python train.py --model="image-text matching model" --dataset="simulated stained blood smears" --train_examples=195000 --image_size=64 --crop_scale_min=0.8 --horizontal_flip=true --cutout=0.4 --encoder_arch="resmlp" --encoder_norm="rmsnorm" --encoder_norm_position="pre" --encoder_activation="reglu" --encoder_mlp_ratio=2.67 --encoder_parallel_block=false --encoder_dropout=0.05 --encoder_inner_norm=false --encoder_moe="top_k" --encoder_num_experts=16 --encoder_moe_every=2 --encoder_expert_mlp_ratio=1 --encoder_experts_per_token=2 --encoder_shared_expert=false --encoder_patch_size=[4, 4] --encoder_conv_stem=true --encoder_layers=12 --encoder_width=192 --fusion="cross_attention" --tokenizer="char" --vocab_size=28 --fusion_encoder_width=128 --fusion_encoder_layers=6 --fusion_encoder_norm="layernorm" --fusion_encoder_norm_position="pre" --fusion_encoder_activation="gelu" --fusion_encoder_head_dim=16 --fusion_encoder_fused_qkv=true --fusion_encoder_bias="all" --fusion_encoder_qk_norm=false --fusion_encoder_parallel_block=false --fusion_encoder_inner_norm=true --fusion_encoder_moe="expert_choice" --fusion_encoder_drop_path=0.15 --fusion_encoder_num_experts=16 --fusion_encoder_moe_every=1 --fusion_encoder_expert_mlp_ratio=0.5 --fusion_encoder_experts_per_token=1 --fusion_encoder_shared_expert=true --fusion_encoder_positions="rope" --fusion_encoder_cross_attention_every=1 --residual_init="zero_last" --optimizer="soap" --beta2=0.99 --learning_rate=0.002 --beta1=0.95 --shampoo_beta=0.99 --eps=1e-08 --precondition_frequency=25 --max_precond_dim=1024 --one_sided=false --adamw_lr_other_params=0.00093 --max_grad_norm=1.0 --ema_decay=0.999 --max_steps=13400 --batch_size=128 --epochs=8.8 --lr_schedule="constant" --warmup_steps=260 --weight_decay=0.1 --adamw_weight_decay_other_params=0
Rows from expert 3 of block 7 of the image encoder, named by matrix and row number. Rows with one number belong to one neuron. Each number is 128 + 24 x the weight over the matrix's rms, rounded and kept within 0 to 255. All counts start at 0. Numbers have three digits each.
# gate: expert gate (encoder.blocks.7.mlp.gate, 16x192x192), inputs 96-191
# up: expert up (encoder.blocks.7.mlp.up, 16x192x192), inputs 96-191
# down: expert down (encoder.blocks.7.mlp.down, 16x192x192, transposed), outputs 96-191
gate.141:128152143119134137140115120119129121120108115141122110136107121138152127118138106121139131133124129107111125123137123121135123125128133136123134124124113144147120132132134122132124127152123145125118151154144124145137119124151114106097119122113118138129125147122127122127118090115126122112
gate.142:126104096125136140148084110142162161133120121125129127145118145124132141093173132119125112121124156148150114116104127150120129104142149122137144121118140164130134160147103130152151135127152112128110138114138120116154150148144127126094146111138140129108148143141133152155159125135127136127
gate.143:173093127132125095128110114111170109111133138129152126092118140137125161123103141130121145124125122124089136122107125121129119157129083143149125142124126114124152134120135129112108107082112131106115102127119115121141142102126118147134153124136110115132166126138140108106131112140158137131
gate.144:111090115143105132138103151120115160117154112094114118142141116139158154101129133148131095143132125166124114152142141134157118115193116123137138095139138171127152105146133103123097140155133142178105137136110109149135168129118112101142143127117154130132124139120111148082170134100129090166
gate.145:125123115110101122115109132117149151111140099150098146158160164156123120110160115110123146100132089115102131144087128136140154131131117151164148091105121120139138142138140165137111078157143135119136123146106138115138091162134151148112129146120120123126152143130139119104155113146171095157
gate.146:134099097164114119147134137131132109147167178144140157171135116184106151177146124145126125127122128163135142171166141150127165130114128107114111080154121140152119104145122139131073105140116143109062161110135098117127093157105108109183138105148101126105133148130154075099130137115102134132
gate.147:123137123115135121137120132134149142103121101119139136121099137129149136116127127139157107120124138120120138129123119109115135127142127118136136153116133132121122125118125139116120128144131133116127120128119128127125152133126124163120128130130126114128149127122130114124117113119130136117
gate.148:169171124152118165154168118128114117120142164137184162162159154127129095113114137108111111114156129154194162174104148130137118080102094132171136171159125095123178123136172144153125118138126134135100135088117140139125112120164146080104123096156173130145179119156130106141150189109138156164
gate.149:108130147107116153152109130126079115149131110161103124140172145132073152098131150146114096163137149130128149124156136056116102131159129117101097083172139167142141126141129158093087121123102144139148135141112146129108097118122091130103080164117140141144153120143178118127161112092124120119
gate.150:113128123139105153127111125120134085145134137142124121177154142142146112158121109147122137135145137127090147130112159108155133144123158111145138121107097128128147103113124110159109130125120099106119123105138159154140117132123103120104118166110112120110146138103115102128118139119144158116
gate.151:123127110098120102150124111104110071131147134112090119113122138153105125087107152124167133148139115126164101120124162123103155122149144122102121119128149133121096141135134106107095135115124147123129134170174124125156170150136130123097129127143131150138150115132141134100145151097135119124
gate.152:137148140110158113168129101116131112122113120147097113120147136129105117129149120135144125145129132121110139121127147129143106102110097104121113111141131101112085154122119112131077098137133128117124128150129142119125135124165141117100118102120139137163153147091129141154113124128103143128
gate.153:158120135150139125100133140124110071109135133102154104130150090102128072142176133105152093148111136112129099120121152111191149123094130094131091141132100144112120121127133091111141083099129149122112114134130125158120103135135134130132107102126108093115133156140134122131126117115137139160
gate.154:116144168080022077162062149099147084168159093098135185127122170161126131162117116101098148109100149154101132094101165085105170154159111077155169118164160116115130204119077087113169159076137130122084111116132147164138153138069164144152104135146103132184119126163125142090057151133126187164
gate.155:081074140116144091116143128111156111076112146138132136136120116179113103121093097151122102213101127115133145152114152106192145132080112149110122124141136095131131124111129146110123149129110140134123126132135136160116116099149074134121115146136127142137084115107143122102145119098210091148
gate.156:147102146096099143101175140115149108124133148131149160110131133152118138131142104120120140132107151102132116141155156126090115118077120133142126135153146054102120155116141150159111120099124086116119117079179132134125130133156126118117104119150185109113111155123139107123087118119131143113
gate.157:108170091123133148114095133126146166124125124166176150128118116138120107136136135134137140113104131130121113117125171148151104091111131120147140142113142112163088124126100119085067155154106099159093148127111142119127124089107132101115113137130135079087139139116155128203173108154187125152
gate.158:143126090116132130135092128108119115148122152144140139114102141125113132093131121140148158113139118125153124119098126085106151095141134154113100155141148102109161141128143143118100071106131109146131094117121091084145143123100116137118148126138133105136128158141118093134149125081155114135
gate.159:175103138113138170182107132075117093083113121139106200110196148143110145160115142097100102218143187150131083134122091117127086168130162095114066080114143128176136107161114140144210096069130151168129127095163117112090107115115102160187143155148104132150132112135139123111234092103165162104
gate.160:144088076183108083154118148099130096178132125095135143158103128163110130089125124134187176117127104084105118157112152105069102134110140114149141075142110091144152115137147151147126149114132146124127137112118119082141142089111131158101129125098115126149174127140141176154123099131141084126
gate.161:120132135126129164167158138127126124148152175164100130195151105148137115075143098141137139105115125094122107127126156106130189110133134046159111126144175157097112067138127141097143144159134170092121111065152154114152152099119136154129149101095151130144163124155123182078107141101146132074
gate.162:154108135095150101090125114167154147153139178164135094116150105083197105098189084135133113181175128126168093134098126130077146125083106043104116213138144143100121090125117090107100095133140161093179179169104131128149131158165132162121142133157167118111117111167194139119104151081127127105
gate.163:087085088101122147100130147152119104138117120135121113155121142146138123133133146109117119100115138084121145102118119142105137111122092116155146116125148154123141140157136090098097105093118142098104108108115141126126121094112125142136147127117142108138133167141134105134123098146127130126
gate.164:106033149097134151160128114128115098103184158136101156117079106140181129210126165121113124168150101135105139102141108103146120086144146157122160082114142101097134120161116160126127144139149157072129154120115131098121137133062119108128129113163175125111074194152124138107145177153147128119
gate.165:121121079070118138106200159106161177170022115122102171071119180058053149124099120102103186049179163093133080168097127062134126106158121079076161115147095071150148087118076123110181103165115151179100121166119118079150123144085143145067104101086126158147104125132131086162182148184153101123
gate.166:143132128116136125127103131117132143113136127140141138104123134151146131152138140122125136163131104104154138128118114131124130140125119121100105100130146156091110083119133110130112141148111137121151140162142109132129148159118150127180149133134184116105124136129126139125121122156133134091
gate.167:115141125106119112100095143149108119151110130149135052141140133156099105100108145129110134155118156133132139132111133121126125124097147106116098101171133099131133148117124100118082101138114136114117116122152137115124139129114102119112094086079156101114105146126128178133149173143092127142
gate.168:134074143129098196116134143100143158100133135152101101152162168207159114114121113148114160163075168171113074114155151111158146122122181125069131146117142142069164106151131107148177090162103175146178116090070118152131119081144085094148153162130114160078147146129128115152179112094153168132
gate.169:062113111072158135152126109118100148147111087105127129182093109175149151130110108089137121089151130113177103111142142134060136150175097160124115174126159173117119137075138144124126101118133134114129083160136107105143178123114141138138147176183149113133121154118114100112111131134138137131
gate.170:132100110109132109141111102145189110137148163125120117104133142164130111111168165176141101113141123138139112141168123121093108127149133129153116102138119124122110137141143103148143137115108140089148107146141147154106114154145165132117111136129117128089159140161142103123113157106139118127
gate.171:109103138115137141129140141149130117131142148101142122147171136168140126101080177096118150103093141179183161112123138111134161086112143160119137104134129151124098149134145118162134116148154112136141125138167128098134152132121150120141119099125139153128119144131144087154113113134094092138
gate.172:143091151120125130122133125118100120138131129124119136152125116125128111153127127133125139145127151111131113121130114118095138132118133113119125108141132141105138144139123151119115113123111135129111128126112132125154125116118109128111117126116114118128129128130118123140138121158125131138
gate.173:115090140106137133164129124104141150178148102129129127120152142111143116126182153138113117128117126081139085116139105097125078109134114124119150126151144130134183121121148114133139090126093140145140153139118121100152118147147115109144119129130138102141130168135115101073129099107141103127
gate.174:127115130125087120134085138143145126126095115154098106131117110174140149139083152121108172187122123108131110135130124110126129158110118096117130146102150121101125117160149105120101116136136132141151125134130139125113144121138107154142151114122155163150131121109133155131169123091108070123
gate.175:078131182107085131071105183148139116149155143126149142155106124135153117175101160103123162114114083103056162087133105134105094099101088216124103140103141145098124128106133134131119165131131115077145149084102123103114198121113114151086179104067158138099106133177124107151099152189134130104
gate.176:166122134081136115084116156120121149122103122126091097089118153136169135165160128138116154132101120130111132161130102099119109125145128130131119087159145122145099157107118120113098118156136153144127119159097141112131115110164149133107140152136157119139162103104130115151163152098126125142
gate.177:108124144104130087073145113132141065161132172140167107118096123158128096078175085111148135103113125140129104157075150160107169168126131133107073075090075174120115104092147146076135193112139117149119084140117082125117106093114178153159148151162160144117103140097083135110170030104137129119
gate.178:094181201127014161142104108130111079080119126182180190209068182032053108089118207126069126093112192123097128126093092055092064137123112190131130139121047193147132156086153077137043125128048133091092123160143206061071169182166074220158170105117137081255123081206120000120206182103025127181
gate.179:150132080069066166064112145079138138116135120130133139120134082170128103121136112094119105159120132118084122135080128100125179129156114131135125133147127073164131115123113107118114116142180151122107112107064131152132114094132136177151156166118108153126131174162129126156110098115126148109
gate.180:096123139145141132113122119120146102120150128140121115131111109122142127126139110100151141132121125099116096134121132099149111144125148123149110121133148112109137123129118119092121121121110129140118096115112108127125121105109146109137133109126154129137128142139141125133117106114123138133
gate.181:141129130153131140117130137121145109133142144142151145126114138123140120101136136129117139106139100138125116139101113100150107107128090133121124151117148121111127127119117136141111113112117130128136125098107137132136104108121148119129122131140152109125124135127133112102092133098146112157
gate.182:127184072116112132084127106176148133118164097107102084117131113065132121122114121110112102131198128140083113112140179037156159105147120103123148093163175125132126124081087114074106113125142095121108104138114113118140147082085123094125144092113146094112126081112117088123126063178102107151
gate.183:116179107143083164144111160110128150140148140156119131130103123122143140136140167089073151141128122129142130184159132143123106148094137129115130118121128172119150145153079146100074138126084107118125130164152157131136119118116123116092114168110152143107099142116101070202154120154145145124
up.141:128149149130124120137132131132123137129134140130125120126125111135114127127104111122135132115142122118126101124127142122138109126147125125140129144132128118130126139134148136112124136141105115149140137143137114129119121124141130123112124156125134130132135121128119104132153132136116112120
up.142:093105095142110149143124168128176156144128146151143118124165125132088136114120132126139133137135121128129114127145110130150111119152121143156154105149140116141154109135143126138131118130088110139130141123116135148136113162147110147134128101133113153152125143118136103137141134137123117153
up.143:119082119137128134121128118122168112136144136155134108129134111135144121104133119135128108122117109126127110139150121123092150124115134100119134140125135106126133119120122148145125133111136119128127136136115131117143115120159129125107116129129133133099122139140117121105130126133165139149
up.144:130106107137120145171122144134118151110158108086122130150139131142147142114117111142128120141126123151129116152132127134155106110184125104161139095130133139131163097159139119127095148141138127163130120155136109144165153129122133073136142143113123152133130138110124130091141142112133095141
up.145:134106103124176105135118168133168100157142107122148133108163108118133162135098131118136142091156085105138096159108122132103090109140128107093094129111134098118145136139123123135103110098129119094132098112146117079143132140093137121116126087106129134182127131136119164097165104126091105144
up.146:118126150097140114108149115131144116131132150143098077144149145104191107103131136119117104161127163082117105134136139133121096085125123115122080157133134097099135152109107135158150125147111102154137106121097119150082099128127191141101117122129116153126161120111115142130092100108145155121
up.147:143141110144143146146152129126122117115145133129125128141162121128135128120115138124116118140120133125136111140113138126132138123106136111124132128117124142129130120129139100112129133130122118125125140098126133133111112114136121116119122137107140124135104122125118113135137142127133132112
up.148:140152132128127136135173138101105146158085144133120162153159111133155142108121105096104107098140140115126124126102124141154127165101100072123134138114091146116133124147165143132115080171102117083113089099102117117096157130087134086100093158110128140076097136071083172121103107139097179114
up.149:102141129122100130139085114141112156142089074146137134112155137163109119116149148140135109140155119140073135130086141089103075173152131110134086135154131151148130096149133111107085076143110107123111166092097145145097142108165127132116121089132124115132105144135136156154129121126166121101
up.150:132103138148132135126140116148128140120137167129138153174141136141135119110119149122115120150078120132142141125137127141118147113151129095102141104148135128135123174138120118117120123111119119107123162105100132122111134094115137121136127135116158096123133127130122122125129115129122116136
up.151:132143145158142167126151163145148151130144085144118125149156146137140100155166099151107112114156141157106152152136085145165143150114135081134131104151111139133137122153142073135131123146143110121084115142093132108106130096115145132131116134087108082137105116121106135124096140137163157164
up.152:137131094121128128186144088120125128112126127130146143093155140118118125119136150129150101108106123112137095117138136146091111120108128138133115107140137129120150128126162153124083122111115127119105130148153116122136106113148127129116122147121145155141141131109152142138140138128129147101
up.153:146155135110120109106087113130132126122093120137112163136111147153137118140143138125136123117151137136142101133096123147119177158167156067132141130127116157108124122140125126139158129128143119119117117152133133084142150109120137178130113151126123143107131133133126149146123139163132134154
up.154:188211116103139100133148144093118111190106129129164039083076129066089134106144112076137061103127176164099110100090117084124113105112127154115106117169091166125080105124122143129159069126118095123050098080156118141154156171158136141113145106117086154122065138085155109141141188183154110113
up.155:140140143144099171098117110127117115131148120145134115174131177114109146154149118087156154090153150142102097105132147139114133150195139100129119165099087148107108134128119118125130083164166136126132129116104089140106116102134175163153163154125101151140164116146125162173090126154081151114
up.156:143128107133112141123134137131133123138106145122154097113116116160112153145126145139133147149115137161079139123151124095164112142136147158111137119126130112088148119128108129138122152137111139119160144118124126150144165108154090142134141122153138138113141107140108143175161126128105120129
up.157:084130128099101106103091120131160066121101115177143108122163157126141120118142102094126153145153131124117124127109159181129123132125127115143116125107161147128117058110088131153105132126151136128133145095116131096120147130120148102115169155147162103086119191136164161153181136157150120140
up.158:122133122106152143146122112131136132129113121155143103131103153114142126118095173141148139097125122117107128137115130124108143096088094136111106137105151107129182120113130143096085119093154143105126158107111097104127132132153113110114137123148141078116117135105090112139144132136150113156
up.159:192117106078106130207133124087156127140154106132141146118212152139122154176105136131106130166164175114100104124160071110168048150140154062117071117120129140090126114153136172122201107055133116162110088113150137093115143113098122144179146125157141142161111120131057139121228066148154140097
up.160:099116096139161145092102166134111169081093090138161104134129156119127122174128154156073126124107125118129121104163096148173155125137132159123133141097120124117128105120143102081181124107132108140160136092155136137146135187136097140126128123162170142078095113132098118159104146132122156135
up.161:158097158115146129139095109100126082125160100144181089161125136112147148118071140101146132130112125137131156133114108120152138136101168126159096121078119132137107143099133102100161119118115097125102095097131070128094111183156150124149151092144145089137141131155156153206100124143156143157
up.162:141124157064140125081134145118130149176137156134124133128156126102155130129115105114152146139175134101168103129102118112066179146091125064087103138154149099096142095184129133144074089107115153141139132121106130107133124165183148176120106113166110121089093136152175166110105123109150147143
up.163:129139092111103174132145100138099134129141117128131118092095142135136129117139127110115107148128132122144153121127119121106150121135110113112157151139127134151116131154150115109135119114142143111128115129136138143148165091111122147122119119100086148131132115142118127107137093120157122136
up.164:139236171179083094124140106100094151101066081142134081121152132152150116086140075148119116103109097113105119144121163158154186144122139119139109140046114120179090123137159111107137129134152111154157118098137159188080095124162133162166145162137134113096110102144176135116154126114146132156
up.165:132071122169182137151134076117044088166214160156163071189180096155185093076158170156129110168112131145082131093213150187142191113078118118120039115083184201146087170069126169122043164065156125114137122187172119127115132105157156047186163202124178075111122145102148113131101116106122175098
up.166:151179116150109110137092124114150125104122074147156130132132179133107142122089126137123123132135117131115166164087109141106123116159124159135126097127140125117104103128121139138131128123110126112127120093148146126144109152148140120101155144117140146131145137132147141125093126169115157134
up.167:139100129162145147135122145127132158140107129092110186131130127080154153137146105119150135096126114145125111116122165090138132134152141123165148133079150121133098086119137151116149155106145127106168155107127139159115113122148162123130155148171111153138153116122135095150147090120143139131
up.168:117172139155125117123113102100139043174106127139152078171128104101203172090088132141112175065101108089163112207139114101165161128122126145130126150128165071131142149156146168117156150120082122123143122103113097100151147097168094120119199128102198144141119143122114094082117130156152130122
up.169:174119148105115126104128148114160135133120154122136127080163133111119118151149142131145088178144124175099155158115112109187097127089151102140171047124117148125124156172114122084153129126093115154110163107140148128108070136143120115137129096071134140141128099140158159164126116113108100125
up.170:116135128131096117113166148102107160112113125139121164131111097101126142111136103114109157129099104134109112115117160139168107129122126153145132136119124120140130099132127127117114147171165129169123162127124106154145135094123131140127138139105145146144099119116106162144119128155123120133
up.171:140077089116148148141153118148144143116152122115084129140147156089131127155143154115115111080111113128105181097126085121083147165130113127144095136138133129141136127128180102118102141116120162117101127130137129136108154126109081123118154121127158110205124107118150126143155131138125094111
up.172:105148134156146123124118125138118115127104140125128123126136131127121143153117117111119118110128105132114128146140131131136116131147130132143128125120123137128129119124130120116117137157124130119153128124114131130117152121129117151123118109105126141150137109140137127136125143113141139130
up.173:143097148111120128129101125075137152120169134117131123139126124105145135118123167148134113100132111121178089129154140129138142136113118069121159146124133121152128102139132156155139120127145151153164113152155146132118151155166120123141113137136163106115150173163160090073158132111156089091
up.174:119140103125133112127132118159099134161091109095094128156120110114137100168144170128131123142140142144136114139131144125108108114106168143141150157131138167122165113128137099139123111131129119147140158150129128078107165113134117151144170126148085090140126125132128089124133129159139085115
up.175:094157130106087137079089175142141130155108139153153092106107076083065110081107149086165135129155116154090118135125127135129143166081145097125114169099137095149122110064137153113063178129202116120062143174108136149161111145143177124112129091127153146128113091158135102099170164089122112092
up.176:114131114141143144142124102134120100143142084131128135136128102130122120114105092155127121112120117121132111125120116163128135128132131133101132178095125122128129105118171165134122148107085130122160125108149123143104133122120141111113132134119156120167094125145121142119115074150123127082
up.177:083141188162121162066179098132107120124133163156109143066163117124162119071147129146139122119104073127110126155078098137136189144114152094125120096164112173123140102120115148093146128150120112098139095140101114109124122131136161090105119124170191150117088157062102129110144127140142127187
up.178:158167092032100118151151165235151193118115067048049128089192029183238216218000098067119095079116122149179083206170152152136201121105169152104198215184085107052120118177157128064159187173218052087163138122133086122173129081097119143119137169103146142106133188124101096154115149150203091100
up.179:134122153092145142099166176113139110110108154130133140134126110128118106166135107107175102133105149090094126154097097113063183147142129117121129082074104129149141112162123178130139108149129156070136102108114147188119100127123119128089117173145123116118125128146145133094144093157117177167
up.180:116108146152149108126123117149125129105118102138141099128141096138117117115126150137132143116133136140143137117138136135135136131104139108149130134127115138120128111154126104117111131093126121132116163116133119133107126127127124123114133136126138129118119119129116158121116120104132142119
up.181:139128155124112129109135133133154157127124111128112105153107121152141141145119137097144113134125129125104151129135116124154122130140163129103149118131114130106120125133134109131135143161142125116126128126115139144096126127130123138123125161086114127126134122142131145132162123138117114133
up.182:142119183158135111109126150105159144151100171149171105139133173143114126092127100082126147091134099142131161146105130175179115149081144138088158145067049107125138159169136137149108114144130111121059117127107148150148110176120139140134133087173104170136097161160123137180120120110083142151
up.183:123109145092162105124158115144127166080156145088097080077170139110077127099169147127126108185114139133170106086081134114124160120122146121092148101138125104132120112113173110120162132109147123140122124099070106094133134090173124097136129091117120136147119115119126171081131114078168120146
down.141:116122134127115133151119134123114116114144114117120119133125141135130129119145117118120129140119126117134144137120132120131117130143129126106147127116127111132118121135133121127134124142126124139123120129127145140128130127121110118146125141122142129137123120146114129128146125131097145129
down.142:183100156095139094105111131117114086105168123137126121118141154114140135164164128127134140129127132124112119150118103100190118118099159126126120153117119152094123145164126101113155146166126111134160148126123124146095113133160126100135155116137137120117137131124132147126130126130116127151
down.143:149128129142133146120146131154126132126154126132116165119105126132118151135104115113137139130107119150122148117146126126106138138115155140098139108123131126105146144149088135139130129107139136125109118138131121096127142120116099126129138145139126123147141116138121130125127136106089129127
down.144:127156170120158127142109159109154137117151154125146103152088182138108158147141111116133135125144102113134129127116115166123115140114158151143138148128131122126146122129152143129162122113098135136131121106117155115120114092174148146125110110146118146092124121147090118126134123169144175126
down.145:115111141112135106164141149140158130140139121149136124140127098116142132107123119136129137139126167112120150120131147106115159123122144125139103130119137131110146110102112133139149112150151119128115141121138137090131117093092155147147146114137170161099134143155112073099128122091137109131
down.146:152125141174121175127132122130117133137138146115138140152165096097109106104062119133115163090092144119140125125149102123112143133160104122128139116152133173157142117121112140115128123087151128097090114135132116104144119131125115115171141103160107123103133132098129082123142113127153141111
down.147:131119140131097124139129130122140146125130119114155121126137156124137128152126120111125126131148130137147122127127145144118109117138113108136125144137101125112114123132151117129132108142124125116113114134135130129138131132129110147099108150117121133150131135112138131137123119138117121131
down.148:107117095150164112143136136090129145136125136111109150149143154115108142124068115124118105108121139148154157125141124135136121167137105069132108096106126069087117145172054080142143139108138110112115145077112079121118120152147138121112086170120129114052088148143136076132087109114185124145
down.149:184108093152110137115119175135130147133151143116142122158135164086149060117124107146108135198118107080140072085114125148123217094103138147159164098153151135124160141112168116147164114108154099127142104139121135139141149129127154125129138169118136077111126076100132114119138165112152178130
down.150:132094143139132133115148127151134124150127133098129108102162104098176105124124111096099132119116086139137140116094136120143146133108120106150144165125130153104113110149110138171124104114086092097116142112117104113172126132112113127121121137120114091134138105125128114111114137099095148112
down.151:122104060094143102140172158147111145134124116148115112127110140134118119148120107130099080131125117099124105158151113125133153153138073119091139149095142126121126140129104132131114089110116132134163135069141139130143095141094143125146134104131162145131163115139136135088146103115109124135
down.152:123120151115147105103139106097114139140118103143137127134110110117087130105139127121113130147148104144147120138116122135076142151115147156131135160142128136113087155123114120123129132146130130125146145115100138146131138152114123123090108115142136124139126104089138126112141121137118140143
down.153:153156095147137146127118148106128130109151127127123126157111137130171148128093114142134122144133157110127133124142118140139115086140122131118137132129152104119136145124136118134134124110112128123130109095098125109138111112115140127107152097143130120126159164116127125132099143143153142108
down.154:102140186143158110142127096172116107050086097111075127141128097163186067147114118108139143130170119133120168172133162135092141085138162111219143146067148163160181138104153125155129144122114116149110210183095182136101106145177117098230118119153104180092095102105146107124081106092108156106
down.155:143095101179075108156128140127110187117127093099153153096119083095159141118081120146110130136137141123092130095137123110121112061134126141124136119178136125171108116101160151092149158085137149171158147102130159140142146119096132117121135108143094141171108107111154109117149143125197091111
down.156:124118122107120140124119160128157098130145096145147109104138108095132120113157130138133112111162124087152120114125129127088120106155123153138096115131124123138113112127156136111097111101114133146141141110099151132126081125164108113136149137132100134121124120096149156115149133144138146137
down.157:182120088105172155110124148148122191119175118165138133129126078132131131099110130133123107154144111162103161141126165129138106207168145160165092158096106137092144122167129116126120086128106077164124114184101105135161132125146133165157139136137139110167107125178135149138113125106126135159
down.158:135092151110122116097128131142149149129143148120142112107173109131114098153124131079152129127101112140105127108114146116089109151114090116101140139112121133118124092157129106154123132171113147115144099156096151126104129161112130117125112093123121144114151123131123117103120154136139125114
down.159:148177084159184129126167139176160139128139129052099167014071079131121212140117123105134160166089134178074047091158068123104129078079102163137116138128114091159135123135128194074121160158164107110159116124152140159092168118110148169075097141120102161134129068093075147134108159143138118122
down.160:122148161159137138128170168108094087134122151133147129141146160105097094140137143122147127137176150124132130196121119143122131114162111114152111092127104117159176130114157122098145160113109171151135091142141134136120128104161145139125128112126170140099160147111129184147151166138149169106
down.161:185140089118095163152148189153186146136106170111130153124128135100143118109086062137137145127135094172104091153140112126121114091124109074118104113186139128157159094130092095119125151113116130126131085141155166130101106152126109126128132115145116152098095150150123105136132137167153164104
down.162:164107076122137159114143173137073120150145176123116165133124191155091140096074066101128138140131136136089149187117166120170171121145126113099108124092126102114138086109101148127139165157133081100068127151160125153109088140095123150199119066142119115115119146170108069202108119157099173176
down.163:127140116149149117143151108123151168134103125120147117087122133135113134126107121125120168107130125096118121099113143101132092113143134123137145183103122119111111151114147143110067153139129137095093154132119103111115130118130120126105121103164149138110156121128116123138121130103159136128
down.164:142148115139142145163117154115161114114151155110116141129105099093139072133107128133167127123161144138143130115117139128139173126136132111110099088127117178114158116152103143155138124107129106137155101176157071137155148121092107125148098157094146117084111127111131081130130153091100117098
down.165:119173157139130118108077162114199183129163168146147127071144195065165133071082121171148089110126090158192144124058133156110141125152215179115079163129109077092118204041082113145152075069106140087126172126090182129115200201148121163109138039093073063116104121101153188100151097114127125120
down.166:144128155117157095123140120108145146129140117145149119136093088173127118152154131166147114102126111128147138127119106105152143151123146153135107163131118153147141149122176159085116148138142144113173166118145122157135155144133117131117141150148102098109122136108114111141135139115144130147
down.167:136149170150136155129140138128125075131099104118150133100130122162125134120088161094162144159143109121159125121147111111155136110161138116139118111125128155112140146125131135107101120130107128142130114101173104107139149164145097099067131122131142131123129122131148089119147157120185142102
down.168:121070126129200167099136174136137111137109101102117138134141196125142138174200111076097180084095128117112158140093128148039133116134170126126175128143104171111175101158066119150044129174137105126161105116105149102098106121119147115101090151115140180162124118102123061160109083095093099138
down.169:121108116180080121117166158129148114124104106108160140149110117118162126119069141146112130132168152140103146112117123075149129118153126097143107156101086085128139178143156127185145096083114084143123090129119161103116137158150134131121117121136153129153094156170125153111078136168144156159
down.170:154131110145145146144150147119148146164116131144149118113104132161142120139093133108131134115104137163105142102163146154151115111123093085150171128142112123127102112110138104123104107118125134104102144140130132083115113111145133115124111147096096127102096133125122124143129129115138168147
down.171:131124096136123128114129146123136102103150144126120124118138145155166124125092139126088101116154126118064130154107107120135142116161093153131126115172103153157113120133110089080167117139127117144124117127116149100114136108119126164116160127109094175102148105134097129126174127183101131151
down.172:125122123133094119128134127119135105127141121130144153108103139141135111127133119154135144141160152118147141129120140143156135135159124127103113116113125124143126130144149128097132120126118139125124141134133132113121112115134124143101130128126118128135125133123120130128125121145144138158
down.173:130138130115128155085137129175184137144133155110134144139152116140111135168094110109116119137114093108153188163163150142137166095141106151116132126138168163123141130159107157137100115070148098116076096132165105125168124121093155155099142131151131156122105111159103136110148128146134139151
down.174:122114106103113114132100138133124132147181158121119137091142128120115136120086109133114100177137125131110155088115120141159138131098120156084162123158110110127119149118133140101097122134154161135105155137141130130159138155112149113111151119128156133153093105077122138110129142100124163127
down.175:168103108186159137083144124151133096118097104140102146146087077152130132089163159144124110188139162183149069107113133132136118157134129133132104165157153121107112170121112120154112147102140112157103128100114108156116129109139123143160132079201137089139121104112094176122070138084158126158
down.176:153159173098149109106124169156116156135155122163125153107091105113089164095172141131144156136133143112147134119143126139101106142124140134121107095126100130113128151101101122135106114124172127095154146128119126105164127128107159152094107126171173114181109126121133089131146148119132119101
down.177:143079153079146100127088165125173125133100165179113095142151208162119150092162060125183122143118144122158129088119169152107077127107165172107082132146091156110155119112152134197137162132063131122131180115155182146128111121136105131109115151136135128159098124122139085118116096109082148106
down.178:082028101103152180145119061141151162112223167144109159163122222118153153145196124181176115042128141190159090072147158082211080179123066219156137157078098053091136120178052120069142107109104134062095185163142075015116169114176069134209192164094117186090128134222137203185166173126160094131
down.179:080114159115136128136136143107158107133103145128063178194109143169087146132068140109053128122128129159143116154108155129132090117129110091144144090152163081141116108124135149171117145121139121136118105171167123138165095144128137113058102130125164108161131119099146106140191187130089095130
down.180:148147105131112129140144145127141139161110140107138142141142125136138120128116118096134139137116108161138139133140139138147146128128136115150127120138156145131130120125134121133123133121125134111135102141142118153129114126109137113131115151135136150144132124143131111139151119145117126129
down.181:142144137122126138170139111104110135124135130118136117132136119107119129125140125136125125107129128107118122102116166097132122116133109128136131122120107109155129130115105101127134109108132128132123127120126122137139150104148124129126130118138133134152139121143135121114125135115141121108
down.182:122152165096162122096190097158101115139126101126094108187133122173105102170160159139137146104115150109077181165095104083115135198180127088129118165082170140168135122106048087125132168140163112142146149100126114138134134085086117168090162085126109156071095132131102084106112142132096096153
down.183:089127136129103147132124116117115129136120177098147136149179181120149112164080130131062082079148155111150173160134135137117134132074088046100161106115129143158120079095128106115105119126096180095139107162097117163195120157097101174087117137147159086114140086143131098129158127177118123181